From a checkpoint of a small audio frame classifier: arch crnn, 3.4 epochs.
Rows from block 2 of a small audio frame classifier, named by matrix and row number. Each number is 128 + 24 x the weight over its row's rms, rounded and kept within 0 to 255. All counts start at 0. Numbers have three digits each.
After each channel's rows are labels from the 100 clips, of 14976, where the channel reaches its highest value: "loudest" is the band of the loudest frequency at the time of the peak; "peak on" is the class under the peak. Only what is clearly more common there than usual is listed. The data: single English nouns, adjectives and verbs, spoken by a formant synthesiser in many voices. In brackets: how many of the 100.
# conv: width-3 conv (model.blocks.2.conv.weight, 96x96x3, each kernel summed), inputs 0-95

conv.68:138174095113101137137141119149108148123138133102144178149123175148163124103136144126124116142117117090148131159081146175096113150119116125170088158113158156148069070122156146155140118101169141110122121120109138145110109112145143124099171090147130128143145125161097096146134120142133128104
loudest: 250 to 500 Hz (48)
peak on: /ɝ/ (59)

conv.47:095139176090134126143142191124167122102144131167073137177141163135123121132107130147132160150131165130096134116125120101109105129144129130168114156106097154094141079170102130134119161125092138143124158157143081150135135129132090128148073131126135129112119114137102120134156129109137170129
loudest: 250 to 500 Hz (52)
peak on: /aʊ/ (27)

conv.11:136156098133052126120129133156114160130125162124130166153120116110144110129135149129167151122105103119179149173124132118129089155145093121166098117123102127135071112130130212121166113128130125145113132082089155135118123092130144116128150145147111113098106122138141116125109133110151116163
loudest: 250 to 500 Hz (38)
peak on: /k/ (36); /ɝ/ (28)

conv.53:147119077145173106143092125079129131094131155127094152130122106134136115102114133143105132143149142126085128115090111117146141105152112156123133090145088102133118134126162143151135144117150128151134084119089094125060149129165101104144114106127151127104196090111160144115120154154105125119
loudest: 250 to 500 Hz (58)
peak on: /aʊ/ (31)

conv.6:136141130119093129075100137140091126090139148128147130066118115100073133094105158110131120141138146164138135127122104150102145105128067152131073131138105122105156154101118124127132157118147097175184112111122121117120142129088169137129112119116080131126158108145168130160128153125122112116
loudest: 500 to 1000 Hz (43); 250 to 500 Hz (39)
peak on: /w/ (51)

conv.65:132180126115128097119155147105121142130128125123115139100142117148143131127143131103124158112136141139089093111140150123113158164138069148115160157091046114172100113136136099144171139104133094089126116144118159149094089155087171129136103137146106129141120078110108113155115130125147129135
loudest: 250 to 500 Hz (50)
peak on: /ɪ/ (50)

conv.50:177147145111142128105117086131126142119119094095098143138169138123178095135114116129083151119135104115116116117066123145125159110123161110157084137123129147153131162112197085123148137114135103095149105135142105136070154106161098115111157133161128145118099119122125112111143154141114130100
loudest: 250 to 500 Hz (41)
peak on: /ɝ/ (44); /ɹ/ (33)

conv.91:120163151108153138155095135114119125122141133143099134156117104124089102105115080096111121120136173125131137115143122106125091124145128152157091128147091134124164105107047133123149143115120096123168145157128138101124152124135132171163118172100074114098143167120079136118150140130117107095
loudest: 250 to 500 Hz (41)
peak on: /ʊ/ (26)

conv.13:091094119136121103168148138134074129133124109128164150156161095090121164059121137125189092084114107132114140138153117126154136130112112100120144131134146111100111139137121097129101158148144121132106153126110148144116125127168125146112140149134120076099123130089172117131117118164069137139
loudest: 250 to 500 Hz (38)
peak on: /k/ (27)

conv.58:152167136150104087128130087138115075151079119097162071154108130121181178125117110104123133111137111140144132124141109128164157128130110122101099109082109111140097139106108138101128154115117107121078141156148155116141155127146151116111143128144126138139094102146135176145072147149137124129
loudest: 250 to 500 Hz (44)
peak on: /ɪ/ (29)

conv.87:111158105158116074119125125181127136134116127142143080120096123110133156113093108115123132119107104182155155099125101168090115101118105133137122124132095162146132131092128143179137146095137114122174130099138127129157143128138141114123092099131131080095121097150101139096101095171093141103
loudest: 500 to 1000 Hz (70)
peak on: /ɔ/ (82)

conv.89:147179133133151093109115160132162158150132079111074139151124149109088125103100100095122108134123110133153130114117117161138115110124086129135135164122114099129151165106140158093154089096095108134082100133142070124093158124128139127122108095130107124099147108128146096125118147157160134096
loudest: 250 to 500 Hz (46)
peak on: /ɹ/ (51)

conv.85:112123133105162108122147172091102124136111096144131153161120139119129140146131129189157147148139094124107141101149110120132167123132094122107174128095207111150100156168118133170125149085123154150145157113128089119155114133111112170126143147106104123103108114121151102120106103094121133100
loudest: 250 to 500 Hz (39)
peak on: silence (91)

conv.32:137164135124082096151097089072112082137144093155123162167140069122160163119118159144153125110125128129166111117110122139126148123145089112100098126133128103107099111121117094101143148074147125130163141127132175127128104148132110140105128150106143168117111133156083139101153132105144110119
loudest: 500 to 1000 Hz (49)
peak on: /ɪ/ (32); /eɪ/ (26)

conv.74:093124101123124132103129112117147126118085119122128072170128143143133108087110111121131156092110111150190183110126126146108111141141097080116131111100126133093120092069125150108149154086125123165139147112102094135111118104150154136150114141123108144099152159184094139121116117105116125122
loudest: 500 to 1000 Hz (84)
peak on: /ɔ/ (54)